From a checkpoint of a small contrastive image-text model: encoder norm rmsnorm.
Rows from block 7 of the image encoder of a small contrastive image-text model, named by matrix and row number. Rows with one number within an expert belong to one neuron, the router's apart. Each number is 500 + 40 x the weight over its row's rms, rounded and kept within 0 to 999. All counts start at 0. Numbers have three digits each.
Before each expert's rows are labels from the 100 images, of 14976, where the router gives the expert most weight on average: "responds to" is what is common among them; "peak on" is the class under the peak. Only what is clearly more common there than usual is listed. The data: single toy objects rendered from many sides on busy backdrops. In brackets: how many of the 100.
# router: router (encoder.blocks.7.mlp.router.weight, 32x192, trained with AdamW), inputs 96-143
# up: expert up (encoder.blocks.7.mlp.up, 32x192x192), inputs 96-143
# down: expert down (encoder.blocks.7.mlp.down, 32x192x192, transposed), outputs 96-143

# expert 12
responds to: duck (61); dumbbell (28)
peak on: part in the main colour (97)
router.12:452483464409503480523481498542523473419509529519402482481463505506517558528471509446461547547476455552499543478524435455547515516540469556425475
up.0:563540475531532526471465448466482530496488536515504463549517516520516383462493466487483504528546561544477511442526457536516532514428548541512553
down.0:467494552562557536478525520430551482527478478505475494531488509368486480476551470429510530497505455581499493465599456465490519570512479569508499
up.1:515470420547442468513491550485513502468498425456463500563488442512537485494428555419473456574488526511555535541451560471480449481533535446467463
down.1:502465462498576447603538514505508566547444534440486511529512515475454541523518454428408461530520530515533385463550522571498519515521490546530425
up.2:513561440507544505513495548397470449454587504483453465491549492529507471523437476495541477477548529438471507573539509428437514479603553550453473
down.2:473528457475490507425544524449472576559540454520550459545497522543489569541492542402468558460444520490541517486397548435549503572458534544574542
up.3:501439531386521531497438531520493531543553502494453462478469491433580479500454499445505483487501508458487427510496451585514473553495569437444533
down.3:566550537445513533476472481468509487490518569529521498536567463567589566506458494526561445533563493584497451480551528442518513589511470431543467
up.4:394491507524467455555542468565505518463447420444553474521470473407464523449431445449435593541444476450461504465511540471469456499478493495515489
down.4:511479505495485524465534519446588502480491463529527518514486470483450465539460527521530511500507516479473504496555483494462475518537526545468518
up.5:467543557549414468468507482537516530509527434555508457535508486437515416523518495474560504496477493506518493527470539510526524430490572588455434
down.5:494543441400469426503493570524523506493485459459510565511394485483535530510564497493437493542517498571508564488491514450433512514534472497429464
up.6:463488492453543490493506498462542513504521560441443494502486535495534522460490515532572525501475518466449463558501487502493590508560563508442477
down.6:495521510541488538460499458489499543549495491514535524516448519513527490437476433522476385442473471434466474532542540495501398531561470471480470

# expert 2
responds to: red (94)
peak on: part in the main colour (94)
router.2:486446435485484536448477462542517495512550541517546416467493492435483545485504568409440561452532467440454534475503465500509440481492505556476462
up.0:479479504537476524416515483531486490483527437476534476444483542495444439451450467474492496548445492451500518545466442510436572430536437526570516
down.0:467471569500507522448482510438485522430505477445544478531490524447458510503461555533513530485610558551436478506462492446517460507483499426573408
up.1:593531529524465541502474429561460465490496505533458611515582479525513455538479464463581499489507493494541471487466576558472525479491459511515485
down.1:499367507527497499419545521513532497460472556517530519468483523437527499564464433476496532575489488527479476593565517503523472482463516484484491
up.2:452438485504378465460505481449524465439497459454476447525487450481549474492557502503527489570488541527469460555471523465482477499510554477532506
down.2:559532509498463484510490482541509497498483461506505458487527548530526518524434538463495548512545506444485419480503482545515510554544485511478478
up.3:429584489431467530555454518527525477636520551457464492477490470478426423502478498519484551524470415516509465505454448494462498475476497381517532
down.3:485488478461510512489437535473463462474510475484509490489549466512523501524400503450426514453549459491456531503468470508487501511564586561535505
up.4:543507433518382496537512474507503503472488543505503450506481472513552417468577509462447482503616535528506506477544531536463518448464521469509538
down.4:446506503483462552470471541517505546552425461484549553496508507488514397458529479466487557426552535514499533522456497530473487440551450513443514
up.5:570506487509552493471442558509470472468479488442530541428498443537452472545534548555598497531564463506465495564476550510497557492509514521472505
down.5:444452515522491463560508568504477438586483463515492523505512503404512495481466450462480473446529535457472459538456529506499490513605460568519533
up.6:532494486530502514511503490502525518462539469484496479507484407585507517481440482528423569527474503507532549511462507507462472528460517508500488
down.6:492429529505554490468413523476491504552494480439414429496542546488491459521495485474501578471599513550500487461507431506504516523431484499467434

# expert 10
responds to: barrel (47); blue (39)
peak on: part in the main colour (85)
router.10:423497453439433568578450535475462530457485541539471444475457503477552534565506529473488538507425503533462500429438504494533580514528520478431450
up.0:465470487464439446551572514518504526490484517510499493475544485483547531517473509592504470528509515560430496495457509482535557471474531487557482
down.0:513514537499496433407436537553523508498501471486492474439518572510479516475498517418526516481447583529522542431559524484489528546506541525467446
up.1:531472510475413580559531446435457512470465536549545508541461504565513475534437482521586423486444485526500427529535481484446474443465448487479536
down.1:556472496501577510464544513552456459472516597475544507496525481536460504513490538520477526450507498523535508434472521520573545503517455517568568
up.2:445585510484449474551428450545455458533470552508402436550541448581559510567392530445461550479479484478533423520491487474471512518452470527431546
down.2:522485529402511507515467512588520497434515478519552570500470465463525460423512532446537531521483507561449481518487439495413497515522523493575456
up.3:532475524518505537548569450510482478564570571463486506486482499503539574526502454533517469522520472495498526478516532521471498420553472520525542
down.3:545416585491517492535512459446509521546479473491531459533480465447514523482534501493503495533586467527569453573501476480475508500525552477457443
up.4:501526492563493536495518532536520501421505507557457468510513490483441509493576511475516507502490533479543480465455602487483489538470509426542490
down.4:401520550456534538482478480495526463535523550530416533532505506427488480446518432500488470507465560479444535549536471477414528479523516462497504
up.5:524530526481453492549498546530526428519417536553449451553491488491523488542488522461426481480521542505508486535495512499492540446521474473446463
down.5:483492444456543451550486529500500515439580482502579468538462510588523531555487492564447475491526550488456481477469509491488452456465608551531522
up.6:445539432461483497469502527484471519572479504470443498472538507519520514472519531567446526459498539481476511525423512539456538490434531482491485
down.6:478477552490485498470401533424492442502470566447500510476553483482505458594554459542501460469504470504558526528512459528486563467502614437419484

# expert 20
responds to: black (53); ladder (28)
peak on: part in the main colour (39)
router.20:453439532425509530510451465550510512476527457552442521512457473489525542547440495482434558573461444566541565465442422470545483529459451513460445
up.0:592453525526533467489528476485568444503498523497495435491506436504515510503535513527496590443549461436517481505474532452504472500515509389554493
down.0:525576494484562545451495484539565461618506515551512531492512501489449527486538575438505426520461471505469433505473475566465492487526480510554539
up.1:503519521555536487494517516523477516507443488433392488517494525500467431478475494471470461557544461448522501490554449542446467499534468497503500
down.1:501475529472466551508493482458504485507520460504521464468549534568509510474454467471506541456447519468418471489532479539483522466526528500523444
up.2:492506492438462530462509513455459525570564592501499513493560500430544465560571470499543494455495464447523512495491497452422539562506485421511445
down.2:495500516631516513457488430408527479543498534466456477431559501479464477436546466498519434444523503544507516531505484544482459471526535445550623
up.3:507506494597534511561523441550480500474536511480496479455530427501502544458464520576504518594501445602536494489465505564469519473502546474492500
down.3:591567447438447488540485485515504506440533564517579481514472465477477542533440553472496495520437560566537466478444494507497522547482497509516487
up.4:432472444558487465462487427456513509564514561469563522541496537489531486401489542497499471517466461517540485537419487428555491480473523450538495
down.4:471553584433477472497462540478502436541482482543537511509484491500542495477550464474543552489486491488476499476472499465468536518534575401577540
up.5:478467501534488574466457473477521466398485487518502572542475481452600465445446496463495555501576502468488519459497449504510542450545502495484431
down.5:500452557476512537573518436490546534465597452523481495452459509458516508510514535450506447533559485533458537535425494461490530520468564452432450
up.6:501554501527516484487516492475444534549460512482565478470533573404405511477505501516540502527487457518552558525540525484458522496477489390442483
down.6:439443451561494481565520470541524479501518576564459483506499464513517564550486494551459517499515544530483491500496442587490449493519482530512518

# expert 29
responds to: brown (72); barrel (35)
peak on: part in the main colour (80)
router.29:498513508446427570499479490531508455551477581469536555536532466540585518513474482457464562470526452451531527525504484503446499533523551478435471
up.0:556442556513473481560444532559458511439456469470495536554498481504485550555474520445415496455568560520527466471441529500488494533580509509517437
down.0:492559503414486534468507493568506512476490526461487424525562486571519488528521535549479485527503412520473520560554452507458525498446483448529517
up.1:527430487513456481559482505395455475505454430530460536491474494437519541532539523468471529431494476444544501534479509458437460517462418534530514
down.1:479541526426507443516469516553522497511496534544498438474513427501488506483511392503485528584487466526509461556457513542481454481554447471519466
up.2:490475499474472500476515477468543505477521512530461577480511590451465452523511504531532511516478556523532571550544514536541515496526531441424470
down.2:471563455529501544475511461472501566491464504481474463424534544514509528559499422543546500471516442425504581512488475476514505476504503509477552
up.3:478483472555526471530502582476520548466445497456570488455524477451425478464568486583527551496513486463495527466438511492493508585506460467482533
down.3:572495503473530570520515486490470527461540491509557475526461447468549503511408517487498549511488514545449534392512451488521501518619528500435417
up.4:600393501560582509541537475472499501523470458498459505523472431432445479464530509546529466586471517516500450576507514501485545493509518470505549
down.4:522516464462466525512437473513562443480529535545503476471447534493487520457465495537503456502482515443456485486440503530540548481489452433499488
up.5:487446543521480500507563458502502455526522513504506458522549514540451463528503451507477501568490476502499493503513511504483453443550505505456545
down.5:518558507607454454476443514524526477488437507496566583500533468501528513522487498543420543462449480493567527483503517503571525475531507482497440
up.6:589462508551507512451482502480445513512460534477498561473544504476523546526515533535485501513440493485543445484529483494485535482457489481487580
down.6:530460626447507477454517498523474488507534474499531484527441536503514485482481502511580471428532481531526500407484476499517512509542524504506524

# expert 4
responds to: ice cream (56); orange (41); tree (35)
peak on: part in the main colour (81)
router.4:461432468462544530476520490548514547467462490541463454512455445482518539513468562545408524539442437556507493436494467472540492489516476534470492
up.0:471501450539527479498449546480453520526531514492540463545572506535442516484478474470502484558493516481548517537501544509465533521537553473444497
down.0:417578580526527520415470421500448586524487529552473474536503562485447519532543456561525522538520520481543487480474448530465528477494486480481468
up.1:502532520503538536449482472508507480415524478540595567515533487503561441442496501486491521490476490443545472480509535492458498495490527501528482
down.1:462491462471517502469501480477548485542600428495459547497495481478437557460499486470580502496517494501477505481483409573463526473500503474466513
up.2:492462474483495498549514502543504502568506557512547534508492473521493475464469545534567490469513538440473438494471482463579465448493507466459507
down.2:577511432484539492502364529536465471510455545519545518469453588477584482548430542508478504467503525470441485638435543493554493440529548456497462
up.3:548501462565539562484480524427445498489486449475491494529521448494526571466503521542379491544500440523539477503526509506437490479496496534596435
down.3:482575482481462547517478549449456484456432494428508531439492436514490554526519477504513527502466467533503459507543412511430524500498454518514515
up.4:493492473465544490474428511486503483472544593466536504493511490516512464558459489532459455509535582436553491521487462408485515502426468482540502
down.4:466494453469496473456527438478580542528524579471508518448471431596445506477551498540578476448494527455493491562474553508472521524489530518477462
up.5:496431449500506472541534515460577448523545507494600544526498482498581445471495509418558486471501515505532530477535436469520500455518514405551513
down.5:428486563487532536418527531507471430545459463496376529549447481539444434522502497513462523446491527534461515524474555467513521539458462562530495
up.6:398450501541491544485509554456497537475607463528475515511478442502521486508539536460460563531470506459567592513511526579479464530442470446492482
down.6:409553545548552534495467480523438524526423498508434442515516531509461540461479506525451537535573498514559484509524525488485535525521530496515544

# expert 26
responds to: robot (74)
peak on: part in the main colour (72); part in the second colour (25)
router.26:518477520441462489559432481514489512506436541521444446478485424512561514547467502492455486493475443481488495548548480457455479508524543510420521
up.0:406430522518510479517568558497490513535451561576482509539475490535475518489470467473536505513518558516481497526542526547475497431539496507398569
down.0:456456540474503478545484455522546548507449480555489454563486481431496432539559455551462524522518503565543463482442520422556513463531527436606447
up.1:542565519578495512514540436531535506556492493535518493503487503532510521506600497556545498566443502605481540551562465555500510499585474408487534
down.1:533589532533563517485536423550550500428491428462523457506460454538497502480492519424425458517467533485503512488486518557492443495543466509505526
up.2:483522530505502508473515534401495448498547558525455504497507473510450480453526505514545533560468447449526508491430512484494488503453458548496462
down.2:584438510532532499477468560455494495489517420446507586456435474456498531456483512519549608528387466544500476547486504499472467508553495504561520
up.3:443432426462461504488494451475512503490504606538542471504472472494501482541508482587446523502494525456386434520481456488540494496494537437503452
down.3:440542502542541495478523486529492462535511425509472492486535533480445599502513563455572592545508508435483445479545518499491537529472464529525553
up.4:544492513585494499488502490464491514477503519551489506517543516507543462481530553567562523575444532427479358501481522560509548529564559546434408
down.4:403503536446412520551528533516430515567479439447428503504448454558439565501523529439472477478528471540512497551557512473494549531529484514460532
up.5:507556523500420488512512500474523484441433494493551533512492511497496495394540488486488465488432497490491495523510494450509536595466494533543460
down.5:482442544517495473546525544493445522460507469516480463558488477545508548529495532501526436502474597492527529583540523529523500485580498540503562
up.6:503471506507411470420528580478518498446436453435460536504477547561520468446458460496477564502490453467539438537532481510513512479556513470541542
down.6:496549447520528556442507502566463488534492511496461503498508475515469552429488516508600547451510456542475517518539507542512505448556510496536461

# expert 7
responds to: arch (57)
peak on: part in the main colour (67)
router.7:497441530456497555556476543480442543443488506528476470533446464529484529483451495555538552512437537499501577478515497493555538511573529535461465
up.0:528432459484573485497444526543548497489516532436510496520525527525475561495443528474542467540542533610436456512509441473585466469415504573502515
down.0:601550471514425517596507556489448434438525561552517491481517524453497541541565462502513431513545490554465488535606407443496539505539471503492489
up.1:472480555458502509501512516540513508509514503529533514530484494455494503502556496457528540441506469497507505502496487519510417534474511459524519
down.1:512535487453513527530449477435490447493539520450563509539499467500493527546516471504474485542551524521463474407447497503521520515534468471499490
up.2:500500546461548528487527446548532499542524464482485498566488446533430460471460498464594554534508584562528458503491479502543495486508494499607512
down.2:524443477462503518506510491545476582475498508459457499481498527500472474467447461513457472381523451493447479543535487492522494495505521553461510
up.3:542493437451513430551500475488457511507512547503433528530520490532471476511472535495487507466493486602500509558498525527541578532458542461518451
down.3:464532524557423512523428477472421462450462454523474406505531511567468538521490531443517562467438467412510507514480522408463504492517543500509559
up.4:495590495489519486520455526495481447455441481464484413515519471499419497568572466489508408515493586417565508418513452496503449478534460513468469
down.4:521458577547559514450554496497504500465455486593546494483488567510491546428471527483426536574508481502555506496563494458510467501501500489579574
up.5:434455496510423582497505488485496518490510571445470477459503587598505505470505530561532502501547525540495570525476522474402554531496508478551613
down.5:476558458546528453527499472539519518497469543535486549486511438443530487524583478521519567549488505499486501510467530475530461506473519517453445
up.6:541525511525507428475496502483475493501533515498561578547445558470496471573473471558518487418449524559518480482557508473526500550521461475548494
down.6:502489487507446441538479532477470472430521554507515540451503567539535563534525512499486452534567498452479510458516445501480464496441489519491533

# expert 13
responds to: from above (79); house (45); tree (37)
peak on: part in the main colour (53); part in the second colour (47)
router.13:468434514448558508527490498573511421454526499493449411539464424457480526577462498417435507526467412571492522447497439440577444489465509437526461
up.0:429546513459503460453490558514540554518478542525457439509454473489512439543532502503508556489500476511507509456381518561495491522492471505465631
down.0:505470526445510549556471546559487529464519488556534562563477478494525525463457506475504565486473523530455523456525430479528515528486470508465518
up.1:446505436491442534531545460523449535517471575510507542502452579481364540455562472506534522490488517474463510515507512538537509489518494443515475
down.1:552535506450523534526526565532496474456493550486463475488393580484495457580500530492577488509489474458539435518476450500527530508490441534477497
up.2:547554456492552465481488413450511542504511575527472573431594471433551503504516502540468497476521427495515469447464441519482479421432553434457507
down.2:440515534445490500509481518528548504478521512436456479495482565504494531479559422498560507535555529633507495454545502541521479471517515515497583
up.3:499459539478522431518553529498518559493489523473469447528516473456528524509551522539499548542559555545393418472515519472473479492488544476509436
down.3:484514450509459518505444453464515466501490514518459543483540498570551514501492486549409545435478464548484517521591461472515484533428508474498536
up.4:414484489466498473537422478468504504450500508468440515482506482544544498516510507459515534537517532503518451538513458516464508483509565495461486
down.4:496500478513459527504540469510495558453506506545474453507432490465468521558466557524528500546545487573534488529520525470486509488513548529547438
up.5:575447557570542470532497518468500525540536475498428510496511499471517500476544427501484542496477481528489484481509462500464489518446516449479453
down.5:442503482514503446555410516487428490508438491467504528446489447510498444493520486488408459521463543519445551533528484561524480494555555521563546
up.6:482526566508407454569542486477443506557520427488482455519475518477461473413533516502551560440524456457518535502487473535482522507406483529513479
down.6:475424431499488507468507531537473473471497539527461463490460484522412483430516538475446451508490555524502535427528581568421509496579486590567412

# expert 6
responds to: pink (89)
peak on: part in the main colour (83)
router.6:516471490465510549521546513516529513562478536537486504519478483441430518582600529479503527561470520518486557444462451482578513507564440425449476
up.0:476475531436439538507506515521496471469491463464529490531523490474472524542528497472518470488515540406454525488455493515467438564508419502511509
down.0:565461557584484539477474540455554458501491559562497482436463530566459549473476516487516489475469583541501475565550504482560501512452509527491474
up.1:489473517517475504511478470468518477518506500541509504490464575628441574502505547457462459491503557472497461481529513470520437507495521490567536
down.1:488441459500466534482590591495486489494528569514506485456483465465505495538446543452512517567489536536491495511532494620472479505505456552499509
up.2:527494416517543494470449534541491515442489479509466478554509507482526464461481489496477465532412482466450501511479518489474454541410459431485546
down.2:511508470634519482545543488471529494494495555510507498512463559501511493538433495529486476530492461538475451529497524509578519537477526472524520
up.3:493562533482455481500540514554502504527526490503485524538494534594493523518522437540518593486516503456445534504488448492491517500459506545491512
down.3:418497496497436477467512492506498537520568443518528487501524501518550449601555516532537543488500601482490511517467512580534526512414471541500516
up.4:474448474541536498566529480560489549506465547472470456538506507516486474458521461536485511444587506465473446449578520493474531524506495483489563
down.4:428490543486481518520513481515495489544511513519438525459505530455510497505458422474551528561584452520491445572545476564489518479559452493528592
up.5:452479509473582536510465485540492522526508500428547503477517485416506565510481511539479505558494470499399466503505446504528487540515529503494479
down.5:490544525573497489461453539510509476538431552532544522474515487499471488516539509522509518475542476418530464422516438579560512495531484481511500
up.6:501526499502542423504506553495559484523575522508549574474487537428496450576501519518533517503601459446546494505432533486472441445546477494547482
down.6:455454520422547545530482517470501503470496526376505521543522469539502517494446405441474501477380485581495495540576469500511559548462468515423531

# expert 27
responds to: ladder (95)
peak on: part in the main colour (55)
router.27:511415560417510505584488564469511568495462496557451485502441458520524535531467499519469565533463493480489551458494450476560511512496466509444537
up.0:492477499454502509451488518495417538533522503519438504497515570424475421505475525579513515537473548477524451485462458525489434497494490525442497
down.0:436473495455496544507515444545489509499509527523453553526467557468443496523561545491466500555499556552488494423541459500524543553508513527495531
up.1:526504581512550514515498527476469499448486491513472525460496450445422512531533486498438478554642487507529485501537550538522418463515468523567481
down.1:507416524445495523560485502500481497478505515503487570540508562512522500484515532420594560414511530532461545472490520453536462448511553440480547
up.2:510514521494574481513484481530517454548497503490480508505486518505467509440526482459523395473566430484466444491513505513500433475442457565351522
down.2:556513501396541495509442541583502575505440514567476528554458485476520486505572509517464454562520516482521505522500556526469468499554522490497539
up.3:506559480499521451481519482503493527492454411479494467526436504491531494425533495461483555496508511539509486459513610561509509509511495541377543
down.3:541487503405524541505472495567484477510460512487523511544507479439515476509490566507513480539468438555501528517504562480530432526557533471441487
up.4:554461528492582451499510473464463514537474557518598444432514484561560522572567482479406487556495500583528411504491562449519476526494544497542500
down.4:475468452559494463390500508423484507515518464569531498522449588503472550548474465482505475489499554571555460496501541493588530487516515474508549
up.5:541544576527458495511485530488513444443574444535467484489494471593572448530564478538519483519499468441583513463492487520577558521523441490534558
down.5:516424508489523483508556513483522498500450546479478537526595537512438526483496471507494462544510516510481522522536510486560458494500446571391497
up.6:522528501513531518500486548539540499480474471539427525480469526547410526540441495493463504485524549495515511540558509532561560458512512502595498
down.6:488428437513506466471539507536491485541509564499468488479535463510557474513484514451521590488530591546558526530492446517465481452519541486489471

# expert 19
responds to: sofa (51)
peak on: part in the main colour (45)
router.19:448514441461458545530453473526483470516438462553452435468467455490485531542454517461465513506451442521523509421529451478544542523509483569463443
up.0:505451534501600465482471547446529546539538539507506568491432511391473461557458454437494591547500427457527529507501463518528543474486502571485529
down.0:475528546463494486474501497556512546502535588459421497467545498553475488540519473518426473536512488486561450531536485512509457544535470535448500
up.1:494483475458481466571518462506501489515458504525553477498554477484542491558506499447517444472505511502538488543507471413548507525526474455462518
down.1:530581533487463464476458532536482510459509479498451520545483501437499498429528512509565459485487499535491517572486512479496543492522456509493422
up.2:511482497622493493531532491535486529461514449477510421521505512514523539531500501542494512550453435488501438522526469474501554514498509534462482
down.2:603493500439495531544494470465529493547517492453461567550493549390469518517508473458554497491454558529536488482463590541494574497518519477555475
up.3:489515506519500492530485508487486465558510524529530551540489489475471522442455484503488448526492523502442528597475471458588479523498425475519574
down.3:468522486507477503435412507484428508497456522450488523441460507456452461524447519523470470507569498482441442489459442517513505544534485501431579
up.4:468532520509441556412520495503492511535443481477519453513507409435504563453485492478494532457428497419515493537499452473430506466460519439553471
down.4:372511478512507502454511450475442469465567482469497499434495609518445526500498447489487516486429496578461520485469561454491419469511507468560506
up.5:554547490475446533544505409551442500453498525478491527452525532464469529543522520485531433511548513530503501507534492490470483556498538437460517
down.5:493466471499579548493431476459420426493534464546432542510467465528533495443451547467436480433545510441544522521494430470524459527447462574517512
up.6:622449521508578575492536455565491568471447488456478414521535531428457474478473499483465554550534476363547514479513474522545494429528526447554476
down.6:552528469485489505476522501497566486551456496509470490548442533572571500444458546485517521494489519504451532470484503461508565538475483507507519

# expert 22
responds to: arch (40); grey (34)
peak on: part in the main colour (41); part in the second colour (26)
router.22:553479458543572546543541469579510503472448451490411475477452442477528509531477541450510523514478413512587471455546507455553458510542481511464495
up.0:536480447499580465443517545509481465557419448493533515495465540481559535486508498457532489525596507434523536500492436472532539499514514494558447
down.0:449535464450436470429453445455485441502482530560530491525466423510538581535480537535479493456513485495527492502549483555501498532497517473556561
up.1:487548564542540596505552520467455522444566473449557536482492456438451495449449470499546517467537509458437526519501474488441445459490477471472511
down.1:458487431451450510523460537385468453522536577508497521549504580522508563519483421488570468444544499534526526541526519470526512480535507486474493
up.2:463519538464456453549474439529560503445491495461528435545516545459478506524504500474422514487489471447493468480420571444552494462430455446552426
down.2:511479538527501474464467479527448496474432536550487425501526445514499476537485506481518472479513534571491499523494487514502489490533471503490465
up.3:476477498475589541481486507533529488584482517501469509474510496423519444502510444465491471523483537393505468474533499493464537545498443519484492
down.3:477436492401471530589449559479486497489533564480545479482481572491475505461573487476485494412493540494480454538498506493443498543525529499476509
up.4:406506563503514532470505501475457490625460523485463542513527553424522440420478543518484462516446592466497475467506504497417529501476509473490525
down.4:490497535481541480486507545512468416518512495525477531527488570523444478459577453464515516518509468456484541534494581503446510509577536464436522
up.5:578438534546511506484458488458463482488560527503515577513509436548519533566517524584495515425524481464537517502490541467559516534464500382508434
down.5:481527555496554495424517461586512470555513422466443514483475472441497467591502569469478556554437505424550522453526458535476474482482465521454409
up.6:501490515512535528493504491500545554517451443569514539501461495588492536487473477616551476480415516527589559497533461519453516477529508521550476
down.6:489569452471441479397473494416502488586437490489458493500520574545500531477508488535531412495454445472534535515489519510535549546463453518471401

# expert 31
responds to: sofa (51)
peak on: part in the main colour (48)
router.31:510464489473545542518522476514482527452484515522413494514431472490510524526423532444485564544483442577513521481562539464524489531511481538458466
up.0:447487472496505517532507468426431499556470552500544546510493541505545551498432471497496434469466486485505510441451504477504494446493533484453523
down.0:463445525450487525484497480522428431485462453471503474513528530598490510485493404519541499533445518519445523459531433480516572490527557547507492
up.1:481445499487476475517435503487522535436493442484511457576458416447457442492513435545514491454464467415446567464464440520470537450483538522478543
down.1:521490505465479490518552420494434514478500408477508481495481480457490540574478470577471511515467491508524526541475461443502505395589533433555548
up.2:535455458526494525467528475555498521455489440469515527495491467579524446557482520501451405501523513479480514477415576500526442514534492513533570
down.2:502504527543485480581466453547482460519506556491553507474586394493505494533462547511498489415462424453468455528453476520507536591510435468478463
up.3:617467465548487536437526484457523442533458552550436485472510514511536504469531556425521442524494483512561526549472517491547480445487490519450484
down.3:505392461542491477476546537499443481537586493492430463501525534510492507591435511428443481535510457507472481583596502514484505500519486498487554
up.4:522479503509490476494503486489504514558580510484492445520474472521628519490472537480421548515486458475556530506539503477525457507506533517531514
down.4:493447489520448471487488506469470495527500479508464477503502519503501525549455443510440505457548462467523396494471494529421489461521529502476467
up.5:466493559493524519453506552447536464523489483527569522456479476512489490531521479514576470504465533493492485466477555564487572453477500483450481
down.5:440471477516465555503469490482501460497544486506523549564464463475547479436565511434500470481498473567498560462534527445478549524498550480543549
up.6:522532534502569451509497551431495499486499551526514512478492462459484505463540489480437471541477547546555490435524422514550461524486548536556498
down.6:531458520564491504526539431474482528419442515488518495529473519480485507471467504489489468545477495557527523484464520448524534496510535478579454

# expert 28
responds to: lamp (62)
peak on: part in the main colour (81)
router.28:505468496465446501549482440534485500487481548479422459517539456469571500523510523447458517511532438602518498427512472443508520528476538445455489
up.0:514471462444504461450470486440492502515522576493495505526494522433532449505481512486546560505512485515482493438463534484544505539474450546456599
down.0:530557540478523516490559495518512547505457471505450503568479503520538489515465524513469508462509497550510436460461508448466522503518468492514459
up.1:463623477554504545473575448470487502486490473450559500474536416476501459528499544569440447471536479545507547510454494457528483456492442393527450
down.1:542495463446508490545495517510554492470513446540412495560506487514535473501478448420468446532462512446516512496546510532545489483545520483549507
up.2:440464500538508448539500503464534468442502558474533425549539537476558482497482478449563481462550497530515410475544508451463482543444505482458495
down.2:546488540444481510479499496449489518509496471501547505481477517558446453499542522508500545450456529508492483471551480554507474505522507491448461
up.3:482559479475559505485517470476496491536571499464559476534526483497516509475529457540471437509493498458484481519462532493516444427461591446515554
down.3:509471479522543465504484476494484478501550442542533533410470584512615593474506499443498539581486469391477539426429501504505518522492530512500497
up.4:468544527531483472508516572498478500518485505535521569504490531522482503598564501553452488556564488544507518426525556510618523444561511537519562
down.4:483532518549502531435484464422517490480536532596494537514451565459504516451467495533555492458470530528535515492474553518467507510494527491503531
up.5:486469486525483469480472513471516502528485545486482433465552506608502455503518463444544473506593528592493530491528513548505538529513477473524514
down.5:464495579469503534498514519463418499449525449498542480451490519400428504494504445473528531513466516499493488488470511481500431444528501493494471
up.6:469520466529484466505498505487530531485510477578562533497461504552477486494535473527524537574478502469479509511478546488480569471513580469530498
down.6:509396456524473520532483493515497530582499542569503489469481534523497548526539521527517531473438464491552566525463468531487505502566505509481521